{"encoder_arch": "swin", "num_classes": 7, "encoder_activation": "gelu", "encoder_drop_path": 0.1, "encoder_widths": [80, 160, 320], "beta1": 0.95, "max_precond_dim": 512, "one_sided": false, "max_grad_norm": 5.0, "max_steps": 5300, "batch_size": 48, "weight_decay": 0.5, "adamw_weight_decay_other_params": 0.01}
Rows from block 8 of the encoder of a small segmentation model, named by matrix and row number. Rows with one number belong to one neuron. Each number is 128 + 32 x the weight over its row's rms, rounded and kept within 0 to 255. All counts start at 0. Numbers have three digits each.
After each neuron's rows are labels from the 100 images, of 14976, where the neuron reaches its highest value: "strongest on" is what is common among them. Only what is clearly more common there than usual is listed. The data: drawn human figures in many poses.
# fc1: MLP up (encoder.blocks.8.mlp.fc1.weight, 1920x320), inputs 107-213
# fc2: MLP down (encoder.blocks.8.mlp.fc2.weight, 320x1920, transposed), outputs 107-213

fc1.737:079138168079189130115144128173150131163153155115144124118131097106106134113093143134149135145142133121188117154170164133122140112131109149087136160145172115145095151155151114148157177120150127134113196089172093120125077122176198125122125089166117159135109138075076082094199082120167104095141158131080155106132112217124120
fc2.737:163129111131061068103134124098091150128187198087137147130111144082129114170102132132151144141109106142116141150160139119120134126089160126123104133174141188162063153084138124168103122148090144132117108116100154127168128107109161132117115077098160100072129128130096141127112164115118155112076146146084159142128116161153116
strongest on: stocky

fc1.417:082191146120131063164131107147097115187112130145068153116158135165087115107142080109134139167124142173084130143134104103138141110181133140160129145088131127142106159103092111170117146162130164097141054032143136147083185045142161126121156156139134181149087120106076129201145139076162116153106175146107094167164111108131084
fc2.417:133152123122085108126115095109136139071129126133166139094156127136091126150138132185152130124143128128138144102148144176118117125156129111168130097114157120144113154150127140065127133096109149111130134102140127096133159152127156124114107110127114133109120101173107078116111056108111154122142152120161149087103151122136122
strongest on: walking

fc1.583:090094200137120118112105081124170115123101223103153058131107092141172143149161148144158157099124117152139119104088130128105057112113137066133126199156118102183153094115167098151159110133152108203142153118145126122144111130146119070155166124088093152144101061095136122116169159115131163110087107144157184106168119103110130
fc2.583:137134121119105116105129131126134147073145139110133116112086136132139135137141154112149159130097159127104142132110122127113126118141148135113124137143147142125130139123125115122135079143135166102115128144156125122113115146140158108115123142131115134100142142150114114117105123098128123126115083125121118132140138150120160
strongest on: stocky

fc1.456:101129129087053077159119105118059179080171127141104145121167160102098095143111133121107175100170069070146132087153076114114108125115137183177162155114158132158141162133152203120069061083179157132179125140152141132095182111165167130105150175173133117107113146102172143092112134123144095130179158091144153125115077190122171
fc2.456:126159137110106123140110112155095103149134133128132142118118123182114114161127151147120137132150134085141133114116133148154129173140134127142107157114144159086138157135095130094127135101140133126131113155104115128137133127148123134128125143165112180132113114163168134126127118120107101110088144101123125142135092124153133
strongest on: handstand

fc1.377:113114227115086143093141094089183084138054184137183145143161135161104104122130122113135124076144096148094143097154191093146214083068201125165164132160156136174074083148109136160111129175173099158180066102131136127158154136152101101127090114096096132087146101089156114123105132131176128193118144152082149070121083109109180
fc2.377:134122127111118125118102165107149136117127113137125108126101132112180134164140109111105110098121144096115105130077096135130116152173160156131096114131099112127111156113140158105096178121140140116125142125115163109126077114140144132120118121140118109154132095134124133133167097112124117157116139119125156135112127110117121
strongest on: handstand

fc1.124:163131078073144200147092094091114161139087152080134176137109117175097165073143127098149139107156073166187136161130155099129134086099046175138137133120187080091122171133105103168120106116120081111186094162148188129082151144130148124099161140227091150094114088104131148104126104116122128169118147087117152122096090175136173
fc2.124:121169179151155115044168076108109132125133130169116154162134153180101149132118163138152071062143142122171154087111128104176162124178117148152121215151120107190093103044099127075111131139125101131110125163104155125119116097119116121169102137088091130127151136145141153136110194106118122121123129121190148148114137107177184
strongest on: handstand

fc1.458:156120089086182146121176163125153121180115117088086199145083114070141090100151110134109131148150134122102156135164138129120143179145115178091177163136118111084112145099157132105112094151124109121116110191132091074170148062165146151185085148118111219160083126114136127150155126126174115129088103133108128132172093143157104
fc2.458:097152156158145085102168131122132152100177111113152148092129108149120097161155127152135110103145123165109099126089107077126066112156143112130130091132099155117083103128118141097118146109122134122102158121115148098116090170091149110170057149108122107099123107130152093131139080149140162134126130131151160130128105114097147
strongest on: handstand

fc1.335:147063146113139161116162143095229121154129153132166137117193144078174104130192104150134127123122141150143135144130134176161123137153179058115142144185131166150207184132115117077119140097130131181109158138146118140050151133122129098148138126096154168180131146132162136094156115115162136151078139154089159048141060104173126
fc2.335:126141187169146163156126116149123166145123128181174092106166142194169144139117030166099129102089170082096135128118145093124154094108085110104198118117068096117094131129115125108110086149131134094130131134179130118103167130158092094100146130145127121093143166165128139090082128141130096118093139176106167130087142150131105
strongest on: lying

fc1.430:114170117097108129109088105098074146135095109149179115108113133168151114108108089090158152071134096133127199116108075150152146084100144147128123094108134119113145097113135120165171105140065157144189151089096154170157144148053136123112111129116156129111131115170126175139157139094163106138077077112134141132086163124148092
fc2.430:139070119107098173123104133122127126083105111132130105131134135121137140151106114109154159130100138150106111129118150105111141098120119159103109118155107116126123170140135145111116118111169095125120127145081115119143150132159137126142130110147144102122173123125129127122116120126107148154124123157126121114128165140097156
strongest on: thin

fc1.668:136114156144137113136136123175131139103137198116172047186113175113116131165138104146101171100077119128156142177163117149145092111146104114135152131141105156153103094098176105206096097117103122123162123128130127090096208153144126126117130158145130172147170124090149112164114148216145138123130150134131131050070067114114090
fc2.668:145102129121116132121129155089127141124118132133129104150123093129138155199081120140104135142124165129110135138119148126132135114133164127145119169137091154142163104111110095125124131131108128140155125135127128173137141153162130101105136127143126122068129108134142122108123141106124142140114107141161135116115093132140115
strongest on: stocky

fc1.759:125120194105124163080114150132166085133136106093101149135143127103093069164137121072126127106148032130098133133159108137222125152127160086144105109105108117162143168172112058079162169079119157143153181091109113163131159120156140100126124103084199148136069104095149134068123106161188112101064193146078159039166066117127117
fc2.759:125129119160112095140177109100159127134155162120126170115189130106147148081142042154140094152103135139153141155131144106146146162115085134065196116097113093157115129192106140143146087173090129099146100102125070073169180097132127102183148107185139115098067161151162102143136118152103112189137090131182225108129188174130088
strongest on: lying

fc1.648:100141080064093136123112095104102099141092101111097082080138090099111145074125103116105145090162133124178137096129148083189164161143149141142156185116167142179165141131117212107083133101148118160142132111131170144106144163175075078113118094174105127172181116116118136111173149145087171152146148153100145069090143181155145
fc2.648:152124103109115144124117134111124135131120143148145136119134136126122125120106137166159153118112135095141156111114116113122156146135105145148092151133120156133128096136126122110114114107140132127134122125125134126121141116150126135139155115158121125121100105165120135126091110116120113137127121109147120131136135145131126
strongest on: lying

fc1.499:159101094123124186155130182130145108134170141120136159177107179092173120089138112137087179164109143159147093164165120153181107130076093077168113128181077154102184113073154169116154158198178121089112154152255147096138088119077079128212096132140138125144091154137083152149141075157132128136152119071143150152127148143124149
fc2.499:133103104108088119102181099094141153127148132108134125126101143070163154085166108145084178138113099114114124117105117080095120091126149160145085108078105101090075132158144143102071065136143138092068106083046128104146087099096186129144146150143130141128096151104124122134088149138148037143163111109123106134132118118158176
strongest on: stocky

fc1.327:142098106137172125114168123166159111163198126108086111186116142152122143128142121132153076131101146121117193158168082137095197091142095142087140134142095160169143076121126119142103107109097103131205108123121126103137159145048102122200120163130067135096095171049140132155157120145169180135127091132180142088105124077126090
fc2.327:109130151151099150099097154139120093118118137133138118145106086142161141137117130154111143113101113154098136163099127124125121104125144141112098189122119139135135120118130072135150117152142145119126153124189123097130093178132106146128128109149123141151113107128144103088111131135138132109099120136153119173073096099117141
strongest on: stocky

fc1.259:126101151102109147115153118184148051147135110068148123141142108166165143139125113146098157137150094141147160099120157104127119186136159112147134189095191110186078170132184115100147142114094097107140114055091151097125089120127134153115091107094101181112114094152143148129136143108129148117116139130101163138144095180140130
fc2.259:129136127117135112119106126132152127151131113135125096139138121123145125135111142134092122167122119128107126119121136164104145141177098171169101164122118122129135130133117142125126121129100147134174124131100113142148095154168145125117140096135105102107164102124141097091121118146108137107130124132121120155107112115122106
strongest on: walking

fc1.640:050067118083081109162076112104141129143123136124087141177170104108147112074077058169153057113221107105147134119177129091132106102108180100125115130111088106174144111094131151123158152072114186111161113099173107114121231160103096123159167098125126120145102186117098138110148171132056181132164136115101124129175138111159150
fc2.640:169117120126127114122101140117127155152122127160121146107102112168127198152096116134110116118095148102139103124138124122112119085161118161128098132128128147158118130154112123131122141105128141089129112148139149124092121150169136096149131110124121112110130125131126127146124148135097154137115085130127110107095154148147141
strongest on: handstand

fc1.447:147119078104133147049119139154122109147204169145101098141124096147219196092117117119109163074133109145149150137115137122132115141150137129102133148057179066119132082113151072164085182104138129128125186168181137169128062146135179189119166143124103133082095124126136102161130107153122130116115093075164138124160093108120093
fc2.447:123109139109166067116137125145125150132149143107180116126106119168058180132121143155126128143170164109103108089127134113136122162130105128126117129084149144138091112150142101157165124145130164143113096144124142160085118072136152127125102103129094124057124105113102135157095174164144125106123136131111134081115130168157137
strongest on: handstand

fc1.721:138053122136126154178199025117136146182104155163197128148142146150134155147106130117108115149159085188110131119137081158136145113177129142163101142136116146135165075101093122124081170164143104091130106148137209119096109127170168087151124137135096109164159111101170143131115171151183166116096087111125171119088173089079131
fc2.721:158128103122092122113078108122105115129138145148102117159116168133160077137139125129147135169144109140130126135096137136116148148135136124122134134164153200149116128127126159109123123125144123090111082091094133098161118107105155140118121129177092129148138145160174123121143147125094133130126085091101152166159155138143108
strongest on: lying

fc1.34:090214164060141154083147128111112111117105112118081142204101061089113079108161176154139153103079138089148127130107141095096027089113132148128174118142123111128112060171143108144105127158116111136119069089119159148106182080109183146129115062141085198079160156129196172097149128083155125130150158135145150167225158170173154
fc2.34:135137140147078126123102143143138117128155129135134130147126144187094122136143166086130153109169094114186128136084125119086160136180122160144125123163127147164176147129177086155122126071192109132115130166139138111180125146145124148168121154171152117162221142128100138140133134129145096116117127143099101120147099176124177
strongest on: stocky; splits

fc1.239:134134156094169129182134136082122209167086148124108142108135162135129180085120098134108115127152219151143085126161122122079152155135095089147106141067104102165101111122167095164127146170081125106108152119122119105134111081153158139168174164186157123130075124105086058153082159158126146116160181048154120170110128115143084
fc2.239:210084140187159092127165140156091093115190118128158135108172142158186117085128135102156106111094124093123096080104123109139164126151068117121194155116146111147117117156120124122116155136112117122148130123140133083079128078111101122162069110086113078150150117087164104131115128078105077066045142144212130126155148131176165
strongest on: thin; splits

fc1.414:092160118092094129113137162136132128126128183107138153068144172122159118082159137109126179106143065097159151136177112083198143182128178172193172170068145176081162136133170125102087073100075137152149171136217119115098129157175090151110108149162146106108121141157190149164139136142131168112132152100104150060114145142134110
fc2.414:135130118118133113119133146155112117133139120129124107152144118167129123167105176146124156132135135092115128109098130154140126138135126136138119139132132153129106162116127142122118149112086131132093130137120113128122103106118121143139114123124121153101102125130165135137115131118135130106100127102137123134115116143134157
strongest on: lying

fc1.691:113133118128149071101187133054148116125131172111068099090153118172127081189086169084188158079080113091162125120154102102134156168100098113114114137106138085176125150155120135151105148121084105137126124101138072110166165140144081115119154104159142151142109065120180100137118189141157119151165125159158155081154121137081104
fc2.691:176159140127167108129150126109135113123134127094153130112132123152124137106135145145132143150110108110095149107120126127159134149125090139125112127089111083121126100135113125140089133129131130127142108128123124096115119130133129169126122116134118164125101083129119122186107062128121094143138139108154139109087163152126143
strongest on: lying

fc1.368:126107146156122183143193131185136104068121092163157109175107063074142102069128125111137112134084119154163155164119131187072112124163102181106086096134087117102106108102059113135131137138114148086129153109165120138140185044086124090141150105147165187113087173122114150137140122145148180107156119124157101153152089124149138
fc2.368:103140122116130096111131132143135102111121113165136099117102118133193103157119151174120132117113124080130132115134135155113108149126144116141136144118137101141123152166144155089108132137106133138130144125112163105121082122107128108133136107159138174130120130142112104147126138069120127126090146103096101127145127135108105
strongest on: stocky

fc1.546:091144119122132115165131098141114122176173160123047119155173137108180135112059139141121140123202092108113144109140074144136130112148120121172122119067154046116127098181133139136114103117109161139172183159151124104091123129145141082097136150123124141170077081073100165136091086070142129097125153061117117128074169116115095
fc2.546:101133140123093111107131115178151147090138118138135107137125131136137142165163155153132131119158156129139127098152131166123147163164119134140107125117130111100106165141128136139120088128105117123104088108148133130154097101109135105138105137110124155096110159104120143134099112122112145138150173121113174131111106131132123
strongest on: lying

fc1.480:141163163118098130115119159096177149074082161099135132147090143147110077140185158123108153156156135100118132116208131092126141122115132148114120134148110119161156138084064169082101126108142075117142069137091087151151070137132117141130118155172108163075147175164138087129162167094211120127091155136128163190122172121103075
fc2.480:155161142135137106084057137121149136115139113128137143116146129153103132151124152116135096140140152116105104130121112113089087114144096162126106115112152164137119146146109109142112141115162145120120098116146132119113087109150108148113106149117137139104141114130122119128137110138085126112122130131104127104094094133115112
strongest on: thin